config = dict(
    crop_scale_min=1,
    encoder_activation='squared_relu',
    encoder_bias='all',
    encoder_conv_stem=False,
    decoder_layers=12,
    decoder_inner_norm=False,
    decoder_cross_attention_every=1,
    weight_decay=0.2,
)
Rows from block 4 of the image encoder, named by matrix and row number. Rows with one number belong to one neuron. Each number is 128 + 32 x the weight over its row's rms, rounded and kept within 0 to 255. All counts start at 0. Numbers have three digits each. After the name is the row's rms in percent of the matrix's.
# fc1: MLP up (encoder.blocks.4.mlp.fc1.weight, 1536x384), inputs 128-191
# fc2: MLP down (encoder.blocks.4.mlp.fc2.weight, 384x1536, transposed), outputs 128-191
fc1.870 126:130128190089128128128128128166128128074128074128117128163100073128207164128128076128128128128124116128128128231128128054134128128128128125077086128058128128079128128182157132128134141128128128
fc2.870 134:049128128128128089128128128128128128128096070128128087128089164128121128049128140128048128128106128128142128128128128051168176112128128128180128128128169202177121128128128128098096128075128128
fc1.871 056:128128128128128128091128128128128141128128090185218128128185128128128128128031128128128128141128128128128214085089128197096128128223128121128087128053073084128128080155128128128091078128128128
fc2.871 067:128128128081128169128128128058128128186128148084187128128128128158128100057128128128128128128100128128128047165128128128128128128043128099128192183175160128128128128128128128216189128128128128
fc1.872 047:128117128130128128128128128128130128128128202180045181128128128128255128100073128128128128128097182128109128128128128128128128128128128128128141128128204128128128128128128207128128128128078128
fc2.872 042:128046128128128128179117128128128128128128059128128128128167128128036128128128128128128128142128060128128128043089128128128128128107128128128128012128177128078128128128128128184128128128128128
fc1.873 074:061128128128128128128128128128128128128128128128092236128128128128128128086128128128128128128022128097128128128128128128128192128128128128128128128128128128128128128128129128128128128128128128
fc2.873 085:128128128128128128128128128128128199128226018128128078128128128128128128128128128128128128128128132128091128128080128128128186128128128128128128121128069128128128128094128128128128128111128128
fc1.874 041:128128128128128128128128208128128128128128128128128128128128128128128128250128128128128128128128128128128128128128128128128128128128128128128128128128128128128128128128201128128128128128128128
fc2.874 049:128128128250128128128047128128128128128128128128128128128128128128128128128128128000128128128031128128128128128128128128128169128128128000128128210087128128128170128128128128128128128128128128
fc1.875 039:128128128128128161059128128128128128128128128128128128128128128128128059128128128128128148128128128148128128128128128128128128055128228128128128128052128128128128094100128086145128128128128147
fc2.875 041:128255128128084057128128169128202128128128128128204203128082168128174128169128128128128172198128128128128128080128078128128128128128178128128128128208128128128103128128128128128052074128128128
fc1.876 049:182197056128128128128128128128128128128128128128167128128128128128067128128204165084121128205128197128128128128128187128092209128128128128128128151128074128128128080198128191127128128128152128
fc2.876 068:074163083128128128055128128128101128167128098128087128172128172128128146195128097162128091114128128105128075128167034128077084128128128172035065094128176128128162175163128128071154169128063080
fc1.877 048:157128166128128080128128049128128086128128128183128128171146098128095128201128128128096128128082128128034176165128087128128128060128073128128128128128128128065082153158128128188128128128128085
fc2.877 055:128128128202080078128169164088128084128167231128128128128128090128128128092166128095022128198128088128128128086079159077128164085128128128128128128158082165128128128128060079096202128128128128
fc1.878 049:128176128128128180128128128128128216217128128128128128128128128128052128128128128128128128128128128090128032219128128128159128128128128067128044065097128080128128128128169128195162128128128145
fc2.878 049:128128173128128128128128128128193128025149128128086128128078166128128128163128128128128128128128128128102128173186128022128128088128209200128128128128128128128128128128128128128217128128128128
fc1.879 167:100104128128006128128157091096128128061128128176108127128128128149128165069128128128128128178128128128128128128128196128152139128212128128128169128128136128128195104128128071128128128128150015
fc2.879 154:128128153069238109128128010176128128128072128128128128105128072128128128128128066182128128128080144128119128096037000128128128128104128128128128237128128128128128128128128128128128255128128180
fc1.880 066:128202128143167202128128128128128128132057128163128118050128050128206099128128128084128128128161128192128128202128128128128160128128128128128128128128128128158128128128175128128079128128128128
fc2.880 087:088128092102128141164128128172178156128128128128128083180128128078106128128170128128128128128061152128077128128145069098128128128128128128128164171128173128160167128070128165128206128128128128
fc1.881 108:124128148128128128117187128146058128128128128128128123128128128116128128128128128128128128128128176094128133128128202100128097128097061128128065128107128128128053128091128078128128137055128128
fc2.881 118:201156128128128217128128128128128027128128128128128128128115128128128128099128128127114128127186128128128128128191128128046037128128030128128128128128128181093128128163128128158128161215128128
fc1.882 047:128128128128170160052166066218128193217053128239173128128075128128128165128128128128128128128128128128028128128160088128128128055128128128128128128128128078171128128128086128128216128128128070
fc2.882 055:128128128216077083218056217128076167166161128087128128160201072128128128128161191128128177128128096128128128128128128128128128075069128093084128128128158051128128077128167100128128128083128184
fc1.883 051:128128128128128128128128128128128128128029128128128128128128128128128128128128128128128128128128128128128128154128128128128128128128128128128128128114131128128128128128128063128074020161128128
fc2.883 069:128128128128128217134096128128023128128209128128128128128128034128131128128128128128128128128186074155160128128128128128128128128217128128128160128128128128128128113128128195128128128128128109
fc1.884 161:128143079120128128084128138128135128184116128128118128128178071128221060105099128125128156128070064128128128128128128191138173208125193128124122128128128128011099128128128128128128128128128163
fc2.884 172:128128128128192128128128128128100200128128128128128128088128128128128128077128128128046105128172128128128178128130128128143128128128036128128128128128128179128153128128167134128128128128128128
fc1.885 164:128128080155128057128128128090128128095128133128128049128128128128121128128125157223148066128128128128128128128128052128128128128128128070163128128128128128004129128128128128128128128128128128
fc2.885 128:128128128128128011128128082128128128128128168057128128128128134128128128128154128128102128128128077128128128128128128099128128158128128169128128128145128128069128053128128128231128128128128128
fc1.886 018:255128128128128128128128128128128128128128128212128128128128128128128128128128128128128128128128128239128128255128128128128128048128212128128128128128128128128128128128128128128128128128128128
fc2.886 024:128073128128128128128128053128128128128128128128128128128128128128128018128066128128128128128064128007011128128005128128218128128128045128128128128128128128128128128128128128033128128030128128
fc1.887 158:128106164206128128128128128049128128128128128128128128075115128128168128128128137128128128174128128128128128128128040128081089128143128033128128131106169088159128128128113211128128128128128128
fc2.887 157:128128060128128210119128128128128119128119174128128128128128128128113088004128092128096128159128128081128128128128053128128165073000150128128128171128132128128019128128128128128128107128128128
fc1.888 051:128204128128128128128128102128128212128128128128182162128156080109128128128054128161128128183055128128215128229128128128128128128128128128104128128128128141128128205128153180188128185071159128
fc2.888 056:045128128128128128128042128128128072128128128128128073128128128128128128128128171082072128128128128076128060128128128083128128128128128156128128078128128060128128128128128128075105089128128174
fc1.889 065:128128128128128128128128198128099104128128211212128128128019128128104238147128128128128128128085128179128071128128128128128200128128128189128128087128128053128128151128113128128128128167128128
fc2.889 074:133128128128128128128128128128170181053128128128128128128128128128213128063128128128128128184128128128128128128128106128128042196105128128115128128185098103128128128071161169128128128056128178
fc1.890 032:128128015128216128128128128128128128128107128128168219156128128128128128128128038080128128128128128056187207128128128128190128090128128128128128203079128128128128128128128160128128128128224128
fc2.890 038:128074128128067128052128204128037128128128128128101128060128128128128128128128128128128128128128128185128128173128166128128189128128128128128128128044128128128052128128211128128128128186128128
fc1.891 137:128150132128128128119128128128128128193128250160128128128128128100080128128128205101128071128079128128128128128128128128188139128122128128128128128182128032028128192128128128125128135128128128
fc2.891 143:246128173128109128128128128128128128128128126113128128185209128128128128128054084106128128128176128128044169128190128175128128177126099128128128071128128128128128128128180238128204128058140128
fc1.892 037:128219128128128128128128128128128128128128056189128128128128128128128128128128128128015128152020128166128128128224128128128128128203000128128128071087163128128128231128128021179094128128128128
fc2.892 030:080128128128128128128128128128128062128128128128128202069128128128230040128128128128199128128128128128128011128128128128128128128032128128128128128128128128128128128079128165128128128030128128
fc1.893 147:128131128128128128128149170123128128128147187076134128128068128128092128188128059128071092127128128128084128100128161086128128128180128128128128128128128137128128128128171128149128158128126028
fc2.893 108:128173128128128128128255128128128134128128128128128155128128083128166128128128128128098128128128128128128128020128128128128049128128070128168056128188105128128128128128128128128128128128128128
fc1.894 072:128128128128128128128128128128075128128128128128128128188128192128241128205128128128128128081128128128194128128128128128128128128128128128128128128128103128128128128163128128128128128128128128
fc2.894 077:128128079128046128128128128128128128128128128128128223128128128128128128128128000128128128251128188077128128128128128128128128128128128128128128128128128128128128128128128128128128128128047140
fc1.895 094:128128104044128128128128128128102142128231128137201128128128128128128128128193174094074025128128209128128103128128128128128128128128194128000128128128128128044128133128128097147128128145128059
fc2.895 108:128128128228128128128128128182046108128047128188128128128128073128128155128128128128213128128128128067128128128128193125075128139128042128224128128169128128128128128128080128089174159128164128
fc1.896 172:128198134128128128096155128128128128128101102128128128128128046128166128128128000128128128128128254128128128128128079131060128123128128128128089159128141101085057128125128128128128128128128128
fc2.896 158:128128157097128081148128128128128062128146039128128098128128128128093128203128128128128128128179128128128136128128128128140128128128128128128128132128128128003128128178128128128128128184114128
fc1.897 033:128128128072128128128128048128198128128128128128128128128049090060128128128128128175128128128128128128185128240186109128077128128128072091128058128090128128128128183061077128217128128128128128
fc2.897 037:091128128128128128128128172128128128128128128128128078128128128128128128190128128189128128087128128100039128128128128128128128058128177128128128108128068128128128128062128128054128183080128128
fc1.898 024:128128128128128128128128128128128128128128083128128128128128128128128128128128059128128128128128128128238255128128128128128225128128128128159128243128128128128128054128128128128242128128128128
fc2.898 028:195128128128128224128128128128128128128199128128235128128128128128128128128040128128166128128128128128128128128128224128128128128128128128128128128054128128128056128128128128128128128189205061
fc1.899 039:128128128128171128022036128128128128128128128128128179128128128128128128128128187186063036128128128128128128128128181128202128128128128128128067096128128128128128128128186128166158203075128128
fc2.899 041:074128128203058167128128128128128128128128128128128068128128128170128128128128128068128128172128128063128128128077128065128128128128128128128128128128128071128128128128128082099070128175128128
fc1.900 035:128128128128128128128128128128128128128128128255128128128128128128087187128030128128128128128128128128128128255128076128128128128069128128128128128128128128128128156199128128128128128047011128
fc2.900 040:128066128128128128128232128038128128128128128128201128128128128128206128063128200128128128128128128128128128128128128128128128128128128128026128128128128128211128001128128062169178128128128128
fc1.901 039:128128128074128182067128128128057128128128160128128128107128128119117176128128128128128128128128128162128128128128128128128009128128128128128000128101128128128128128128128154128128128128128000
fc2.901 038:128128128128128128128000128128128128128128128128128128128200128186128128128128003128128128128128195128128128128128128128184128128128059128071128128183128128128128128128128128128128128128128128
fc1.902 143:128128128128027033193128078128136086128098128152128128111128113128128128128023128128106128080118128128128128128128128080128062128128128128128128106048128128128128128128128128128000128128128128
fc2.902 137:128128095180000152151128154128083128128128071159128081128128128157188090128128128165128128005128128128179128128128107121128128128054128106128128151128128128128204128069128128056128128069128128
fc1.903 130:128228079128128128124147128108151104157125128186096128115128128255187087209128128128128128044128128128128128128175116114146128162128225040128142128128173128128155128195128128128128128128128128
fc2.903 150:113128154128128196128147128128098128128031128128101128128066071128123128128085128130073106128128134128128183128128128128128128128128048204017105083007128178128103150085128128128128128128132128
fc1.904 028:035128051128128128128206101128128128128128128128128128128128128128128171128128192128128128128128128220128128218224128128128160128128128128128128128128128128069063050128178128128128128128128128
fc2.904 032:128034173128181128128128128128128128128128193128128128128128128128128128077128128128128128128128192040128128128128194128128128128128128128128128190128199128128128230128128128019128230128128040
fc1.905 161:128128128128128128010128191128128128128128128101128128128043108128128128128128069145128128128128128128127114128188128128103128128215128123128183128143098128128128109085141128128128128128170128
fc2.905 149:201128128128128128128128128128128189128128202128128128128128128128128151128054128128128092114128128128128098128205127128128128128128055128128128128128128128012128128168128128099128128052119255
fc1.906 052:128086128055128128053128128088172128058049227128128168128078097128177128128083080128147128198035128168084189128167128128128094098157165169128178128093173075128128128060162128181128162128128169
fc2.906 061:128070128128128087128065128171128128128128061090128097128128190128128128076194128128154064069193128075181068128168168128128128128128128128081128087128093128128156169173128128101102097093128128
fc1.907 087:128128128128128128066191128128128128128128128128128128219076173128128077140128128128128128128128128128128128128128128128128128128128128128128128128198128097128128112128128128128128128128062128
fc2.907 087:128128211128128128128128128128128128128098128128128069128128006128128128128018128128128128128048128128128128128128128128255128128128128255128128128128128046128128128128128128128128000128128128
fc1.908 110:128229128128128128199128128128128128128128128128128128128128128128128000128131128128128199128058128128128116128128128060128232128128128000128128128128128111015128128128128128128188128128128128
fc2.908 106:128128128044128128128103128128128128128047128128128128161128128128128128128194128128128128128128128128128128128128128128051071128128128128128037213138128128128128128128128128128128128123092128
fc1.909 146:128157119167120128106128128128128128177096160128128128144128128043123128128128050128162136128137168199128128047128128128128128089032114128128123128128128128255086128102022128198128128224128075
fc2.909 151:128128128128128128128128063190128199089128128128128128101116108128234146128128128128128123128128128128128128206053128128128163128255128128128128128121128128128128128128171128128147128128128128
fc1.910 037:128173169128213083128128069128128212128128128128185128128128166128058210128128128128235128183128128128204128128128128128128128128128199128128247128128128128128128128055128128128128128025128175
fc2.910 048:092084055128128128128128128128001128128128128128128128128043128128128128168128128128128041128128128185093128128128128128128172128171128128128128128207128177128128128128128128088128162128189079
fc1.911 050:128128128181128128128178216163193128128128128175128128128128128194128128128128128128217128128128128111128128128128214128128128128128128128108085128128128128128061128128128128128128166128089128
fc2.911 060:176087095128128165079128128128128128128064128163177128128128167128233128198082087163128128165128128128128128128128083128128128162171192169172128128128086128128174128128128158128153062188210128
fc1.912 069:006128017128128128128128128128128128128059128206128128128128128128241010128099128154128128019075128128128128128128197128128128093128075164128128128128128128128128128128138116233128128128128042
fc2.912 069:206128128128207128128128128093255128128123128128128128128128128128128128128128128128128128128204128128130128128128183128128128128128128128128146128128128128128128128124128128128148128128128221
fc1.913 025:128075128128128189128128128128128128197128217128128128128128128128207188061128128170128128071072128128128128128128128128128128059128128128222050204076128128128128128128128185128128128128128199
fc2.913 031:128128077186128075128128051128128128128128069207128075058128128190128033128128128128128128128128128128128128128128128128128034183128128128128128128128128128128128128128128128128128128128128128
fc1.914 035:128169181128103128128128128128128128063128128128128128128071128128128128041177128128128227128128070077128190221128128191128128041128128128128128128077128128128128040128128128128128128128202128
fc2.914 034:175128128128128128128128128200128128202183128197128128128128128128074085198128128128128128071068128128128066128188128128128128128203128128128128128128060128128128128128075179186128128068064128
fc1.915 048:061043179128128128128191128089128128128128128132128128128128128128128128128128128128128162158091128128185081128128128128174152157128128128167097128058128128128177168128128128128128128128128152
fc2.915 050:128128128128149107211075166093128185177128162213128128128128128055128128128128128056197128128070128128128128128128181128101128128094128128128128128066128188114185128128087128128128184173128128
fc1.916 113:128163128128128128128128128128128128128128128128128170128128132128128128186114128128123128113128128128182128174128128192128128128128128111128128128128128185133129128128128128128067111128128128
fc2.916 129:115128128128128152178128136128083128093128128128244128128128128128128091128055128128142128128128098128089128128128128128128143128164024128186100128128174128128128128128128128212128190128208128
fc1.917 065:128128165128128128128086130101128128128128128128128128128128128068128165128128128128128094168128128128128128128128128128190128128128152128128128128128137128122128128128201148128128197128128167
fc2.917 075:074128174128128087078128128230128128128128128128239103128128128128157128128098150128076154128128128128128055128128202128128168184105171128128128065128128128181128128128049198128165095058128128
fc1.918 054:239128128170128128128087128109063128128128128137128128128128092086174128128128083218165128174060128128128125128128128128128144128186083128128062192095128128128112122128128166128081128128037147
fc2.918 058:128088185128128128058128192128187072128128128096074128174128111128190082128128128128128128060128128128128128128128147102128128187205128186148128085128128128128128128128128128128171128161166128
fc1.919 145:128127128128128165128128128128128128128068128128128115128128128128128128128102128074149118103128128126128128225128128164128128128160128128128128065244128128100128109138128095255195181128128123
fc2.919 137:128128128128208128128133128128128128080128128058128128128128128128128128144128128128128095176128128107131128128128122128128128046128128128128127240128128124193135128128128092128128128128128128
fc1.920 116:128195128128128128128128128128128043128128128128128128128151162128184128128095128128026128128128128128162173217128128128115128070104128128128128224128128112128202128128128128191128059093128128
fc2.920 149:051104128127128128128128128128128128122128128108128128128128081160128128128128128220128126074164103093128128128154111128128128128128109128128090128142128037128128088128128128128128213222128134
fc1.921 085:128178116128128128068087128128128128114128128128128128128128128073128128128128128191120128163099061128172128128224186128128128128128128128179208187128128088128128138163128179128128128043128128
fc2.921 093:098003128128128128128128174155128128098128115128128128128138128197193128128128128128082048000128128096146133128128128128044128128128128128128128126128128239061151128128082128128064128128128128
fc1.922 144:121043128128128128128128092144128128128055128119128128128128128128128128064128121096191160128128128093064128135128128128128128128110128128128128104039128120128128128128128114105128128088128151
fc2.922 161:128117182111128128128128128151128128128031154128128128128106128132128048074128159128128128128145128169100128083128128128153163128074144128128128047128202128128128128088128130062128128121128128
fc1.923 039:128128164128198099179128128128128128150128216075128128128128128128098128078193128128187128102128128128128128128128128128085128128128128128048128128000036128128089128128218128180128128128128128
fc2.923 049:128128075173167128128128067128128072128072128072128128128128128083128128128128168128066182128128128128128128070067128128128128086090128197128128128128207128083166087172100128173180128128128128
fc1.924 050:072100128128168128099128160128128128168128149184128107128128097128128128157149128128173100155063087192128128120056128169084084062128128128097128128087169128128128128128198128128128128128128080
fc2.924 057:177128128128128178203128128128128162128072193128128128128165128128169128128128128128128128128222128053128069128128128191170128177097128163082128128128128128128128206128093128128094165128128166
fc1.925 148:119166095128128153128102128128128202128081128183128128128119128190128128128000128148128093128128128128128128222119249128128132128128128072128128128128128055128128128128219128128200128128193128
fc2.925 153:128197128128128128128128128128128083116128128108128128128128128079128128128128128128036126128128155128128105128128060128219128128128143128128066195128109128128052128128128128128128128206072176
fc1.926 155:066128128128128128128058125128128128128128128128128103053144128128128128128128128128128167128128128128128141074128128134060128058082175128128117154128062105197128128167067055128128128113128128
fc2.926 154:128128128128138065128128128128178128169128128086143104128094128128185128128128116128143128128128128215053128151063128128128128128210128128088128113128178091080128128194171062128173128076128128
fc1.927 079:128128128128149128128146128095130128128128128255128158128157128128142233128128085128128128128219128128158128128128128128128128128128157128109050128128120128128128128128128128128183128128152128
fc2.927 074:128128128128128128128128128128155128128135128128128238167128128128128128128128128128128128128128128128128128128255128128145128128128128128128178128128171128128128128128128128128128128128128128
fc1.928 040:128128255128128128128128067128128128128128128182128128128128128128128128128255128128128128128128128238128207128128128128128128128128128128183128128128128060128128128148128128128128128128128000
fc2.928 045:128128128128128160128128181128128128128128128128128128128128067128128128128080140128128128128128128128128128047128128128128016096128174128128128128067128128128128128184088128128128128128212077
fc1.929 048:049128032035128052128128128155128066128128128237128128128128065128128128086087128087128128102128128128128102128109128128128128128128056128128198215022128128128037208128128157217172177089128128
fc2.929 042:231128166128094128128049111128212128128228128128128128128128178128154128128064128128128203128128128128088128128128182128128128128128198179128128128076128128128128070128128128053128036029128045
fc1.930 184:101128155075128128184128183128094128145187128191128128128163128085128128128077099128153186128128128121178042128128128128128157128193128092000128190057128128128128128193128128136128128181049128
fc2.930 151:128128128128128189128128047128128128128128110042118090169128128220170052128128075128128128128128057128128128189144128128128128128128128128128183128128205128128121038136128128132128165128081128
fc1.931 059:128128059128128128128128128128128128107128128239074128128128128128128128128066128128128128128128128128128128128039128022128133128128128190128183128128128128049128128106069128128128128128099128
fc2.931 041:128128128128128128128128128128128128128128128012255128128128128128128128128129128128128255128102128128128128128128134128128128128128209128128128128128232128128128234128128128128128161241128128
fc1.932 045:128143128128128128128128128128128197128082128147220128198128128128128128128128128128128128128128128128128178217099128128128128128128128128049128128128128099095128128128128128128191119128128016
fc2.932 063:128128188097109167159128047143128128128128080065128087038208083128190082128128128151081128128128061128128128128128128128098128128189070083078128190092128128169185128128128128128167128088167128
fc1.933 146:140060071121128163116129128175128234148167128128128127128103128128092150128128170128128128128128128181128128128128128127059128128128128128167128128128128128128073128128128128138128128125128128
fc2.933 150:128128128103128105032128089128128144128091128128128169125128225128128128128128128128104128128128128128128045136128128128128101128128128090110128140128128128100158149173128128128128128128034065
fc1.934 104:128203128090128058128080128122128128128058128128128128172128128128128104078100211128128030097116128095128128255128128128128128128128155128115172035088128128085128128128237128128128128128128128
fc2.934 116:128128128128163163084150128128143128128128128178128182169128128128128128128104128209128104128187128175128128044128067128128128076128122128128096128115128128141224138211118128213128128128186128
fc1.935 144:128128128128128128115133128128128128000079146128167128128160128091128171128128128128128128175179250128245194063132128128162151128128207085128166128128168166128179128131128128128090128197133127
fc2.935 140:128128173128128128126128191128128091128128128128128128128188128012128128158190128128128128128128000128128146128128128128128128128126168128128101173128128063128128128128128176128128128128128128
fc1.936 087:128128128128128128128088134128171128128128128188165128128102128128128138128128128042146128128069103128188128128128128128198193147145128128128128128128071136055128128128128128056128128128128128
fc2.936 101:178128128128128128128179128128084128245128128128128128077174128128128128080128128128128045128199128128084128128128128128128128127128128171093128128198128101172053161128128128169128128128139128
fc1.937 194:128128115128128128183097124142128159128137128172185128128128125087173107128128203080128128128128054161128177128128128128131108121117128128190151112128128128128128128128023054151130128149000128
fc2.937 149:128133128128191128128128128097081092128128128128128128063112128128183128153099172138128130128144182128128128175016128128128128128128128128128048093128239128127154142128196128128128128128128128
fc1.938 062:065128018128094128128128128128128163128185128204128022128144128128128128128128155128128041128158068128128128219128021128177166128118128128052084128073187091128128128128136128128128083128071128
fc2.938 057:128128231128228128128081159128128128128128128128172128166098099180079044209128128037086128128074090128128128128176128128128128128128128128151128128128153091158128104128128161128128081128128143
fc1.939 036:128135128128128128128128128128128128128047128171128128128128128128128128128128128128160146128128128128128128128128048128211128161128184128128200128128128128128128149128128128128128128128128128
fc2.939 044:078128128128045207128128128128128128128128196128190128128128128128128128091128044128128128128146128054128128141128128128128128080128128170000128128128128128128175128128128176128164128128128128
fc1.940 035:128128098128128128128128128128128128128128128128128128128072128128128128128128128128128128128069128128128128128128128128178128128128128073210079128128128077165128128128183128227128128128128128
fc2.940 039:128047128128128203253128128128128128045128128054128128074156128128128128128128201216171128128128128128188066160074128080128067106128128128079128128128167084128128128062128128085128128128128128
fc1.941 130:128110128125128061128128137128128128128128128128128209128128128128128128076128088039128128128128156128128128173128214147128128128128128128128165169082128226087047128128161128128128123128128128
fc2.941 169:128128128148128154074128128128134090014128176178162175116128120128106190128128128192128128174167128128069128128128128199128128128128179128128128128128128105192128128128128169159128128105128009
fc1.942 020:128200128128128128128128128128128128128128128188128047128128128128128128067128128128128128128128205128128128226128128128128128128128128128128060128128128174128128128128128128128128000235128128
fc2.942 028:189128128128128128128043128128128000128128128128128128128128128128128128187060128210128128128128128128128128128128128128061128128128128128128128128128128128128128128128128128128128128128128128
fc1.943 063:128128034061128128128190128128128128128128128185147128049128092128074128128087128128229128255128128128128128128128128128105068015128128128128128128128128128128128128083128128128128128128041128
fc2.943 065:128128128128128128066128128128128128128128128128128128128128074064128043128128128128128128128128128128047128128128128128128128128128075128050128128128128128128128128128128255128128198147128128
fc1.944 182:128128150128128128128128128128128128128128128128128128242128085128130128229128183128128160128128128128128128128128128128081128128128128128148128175128128128128099080128045128050095154016128128
fc2.944 188:128128128128128128255128128128128128128128073103128128120128128042128128161152096130128128128128165128128128128128128128128128128128128101060255062128128128094077183017128128101128010126188128
fc1.945 093:128128128128208128033128128021128157128128199194128128128074051128162128190026107128128128128128184150049128128128128128128128104202128128173128167155086128128128128128128097128128100128128128
fc2.945 100:128170128128128084128128128128128128102128096057128053128128128128007128128128069210208177128128072128128128128205185128128128128128128128128128128064128128128128128151128128128149128128077128
fc1.946 143:128128128211128128128128136128128128128128130128192176128128128128159179128128128128128128128128128119128128111205128128128128128128128128128128131080157061128128037128128100128128121065104043
fc2.946 147:128102054128128128218136128128098128128128128128219112128128128174128184128128128128128128128151128092181200171128128128128128128128128128128128128118077119128128169128128000128128110094128145
fc1.947 172:125128060128128128128094148202195128128105135191128128082128175041171128128128128128135128079128180128128128146128128104128128128128128059128128079109128213128128128128132128128128128138128167
fc2.947 158:128128128128128174128128128128128128135128128128128128128152128165128128128128128128128128128128128128128033073172128200128128093128128128095128128074128071128128128128117068128128074128128128
fc1.948 040:128081128128044079128128128128098128128128128128128128128128128128039128128066128128128152128062128220128128128085128128197128084128076128173128167128128128128091059128128063255079200128128128
fc2.948 042:128128195083159128198128128128128128128128128128185128068128128068128128128128057128128128128128068128128083128128128047128128128128128128128128128128070056128128250180128128128128051199085128
fc1.949 103:128128177128178070128128128128078225128128130071139127128128135128128047088128128216128128128128128128173128128158128128061128154128128128128128128012190212128128128171128128128128128128128128
fc2.949 125:128104147082128090195114089128050128128128114128142128118128128146128099128128128199133128052120128128128095175219128128161128196128128128128186128114128128128128037149128090142156119128128177
fc1.950 111:128128128128128000128128128013128128128126128128128128128128128128048128128128128128128128149128128190128128061128128168128128083128128128128128128128128113051128128128128097005138128128128080
fc2.950 088:128128128128158128078128128128255128099098128128128128128128183128128128101253128128128128128128128128128128128128128128128128128128128136128128128128128128128128128061128128128128128128128232
fc1.951 036:128128128128128128043128128048128128128128128128128128128128111128179128128128128128128128128219128128128128128128128128128128128128128128128128128128128128128128128128128128128128128128128128
fc2.951 052:128128128128128117128128128128128128128128128128128128128128140128128128128128128128128128128128128128128128128128128128128128128255128128128128128128128128128128128128128128195128253093128128
fc1.952 141:128128128128092087128128058181119128128128110128046128139128122024123128128128128159128128212176128148100128128128128128128128128128169128128128128128148128128128128064128128175128128080128128
fc2.952 153:128128128128128128128188128128067117128128128128128128128128128172128128133145128128078128006128128076128128128128128128103128148089083128128144128096214128128185128073255128128128128068128146
fc1.953 141:132057128128128088128128128196176128156048128128128128128128128128128128128128128128059128128128128152128128128156128128108115128128128128128128128128081199201128128128238220128116128128128128
fc2.953 133:098128125128128128047128128128128170128128148128085128128128128115128128128128128128128128128144128085107067128128128128128128194128004128000128128128128128058128128128128128128128128128128128
fc1.954 046:128128128128128085128109169128128076128128128164114128168072128128128128128128103128128185128128182128201097128128184097093128128128072128071128179165166203026077080128176137162173128128128128
fc2.954 049:175128128128128189128128128128128096128205128128086128128180128128128128128128189128128085128128128063128128084128128190128182128061128128200128128128166128181128128082128160128128128170128128
fc1.955 107:147128128059142228128128171128171128128128150128128158128128164137172182128069128128018128151143128128229128128122128128128128066128128128128144128128102128128128128128128128057197120100104068
fc2.955 116:113127125134128128202061128128128128142183128119128128128128128128160128128128128128204130128163128128044097065219128092128128171128128128128132128126128128128128128128128128128128130172128128
fc1.956 135:128128128037128128128128128092057128128128128128128128089128128128128087128183128182128128152128128128128061128109172128128128128128128130181148128029128128128158173128128128133128128128128061
fc2.956 109:128128128196128128128128128128145128128237122150098128128128221128129145159035128128128128128096128093182128143128128059023128128173128128031128128128128128128054128128226128128061128128128128
fc1.957 040:128128128128120128055128082230128128128128128128128128128128128128128173183128128157128128128069128128128187128128128081205128128128193128144128128087128128128128128057128156128128128128128128
fc2.957 046:128180063128084128128128178128128128203128128128128128077168128036128128128128128128163128128128128090128128128128172128128128160128128128128128128128128049128128128092093128128128051083128128
fc1.958 132:128128136128083128175044128115128128128081128128128071128128065128128128128128128170128128128128128128128128133200128073080128079128128128128098019128128128128128120128138128128084195128248128
fc2.958 113:231128096128128128128128128128128128128128128128128128195142128128086128128128128128128128218142128246079128056171128128091128128128128128223198128128128128128128161128128159128128128175128128
fc1.959 069:128128128128128128091128128128128128128128128128128128128128128128128128128128128128177128204128128128128128170128128128128255128128128128128128128128128128128128128126128012128128107128128128
fc2.959 094:128128128128086022128128128255128031128128255108128128128128128128128128128126128226128136128177128128128128128128128128220128128128128128109128128181128033128133128128128139128155167128128178
fc1.960 107:031128152128128175128128131045108067167128158128102128128069128128128147128153128128128128128128128200128128128128128128128165113128128183128141116161128160128141128128193128138128128128151128
fc2.960 150:177128128128128128098128128128093128093128093128128128128123115128128128128152128064128128128114128222128144136121071128083128128143128051065111147126098138128064128141128128106128220078162090
fc1.961 088:128128128128128128128128128128128128128128128243128128128128128128128128117015128128128128194053128218128040128128128128128032128128128095214128023128074086133128187128104230175128128128128080
fc2.961 083:128108080128128128128128128128128128128075128128128128128116095153128128128175128128128128128097128128128128128128128128128128128128128128128128182128128128197128035128128052128128128128128128
fc1.962 136:119140115128128128027128128128196128128148111235128064128128174128128128128128203128128159128128128128106128128156128127057128110128128128064128081166144128128128093128128052128128128128128128
fc2.962 155:128052086128092194128227128128128184128128128156075128052089128128128128210108128128128128137128144128128000054246128128144128128128128128126128079015128128100128128083109128128190128128128180
fc1.963 042:128128128113128128069128128128128128187128128128095128128128128128173128255027192128128128128128128128128128128119128128128128128193128198039128128210128128050049128128128128210016128128128128
fc2.963 045:128128128200128128128094128180128213128128128128128128128188128128128078128128128128128128128128162128128128089205128196128128128078128128156128086128128128178128128128128079128128128005128128
fc1.964 098:123128128128128186026128102214057128096128255128128149128234128128128140128139128074128128128095128128128113203128128128128230128128128128156128058128128087128128128128128128255128128159091055
fc2.964 112:165128161128128128128128128128128128128128090072128128128035061128128212128128191128101128145192128065037128128128101128128067110128128128128128128128128128128073128128202188128128128128128128
fc1.965 059:128128128185128128128084097083128128072128128128128128085128128128152179128128153128128128095128106128128212128128128128128175128128128104174050167074061128128128053128128128116128128128189128
fc2.965 069:109128128128066128176110171102128128128128128098177128168120084076156078083162128204048184128128201128128092128161128074171102128128128128128169166128128089128110128108128049128128165128128128
fc1.966 047:155177128128061128077217128128128128128128128128125128058141128128128128214128128128076173128128128183112223128128089128108128128128128128208128154128128128128184128101128128128128128128128128
fc2.966 056:128166128107128128128173128071128098128128128160200128138097092128128186128079128128122128174166128128128128128173128128128128128128128128053173128128128129128128128059150168128187183101128202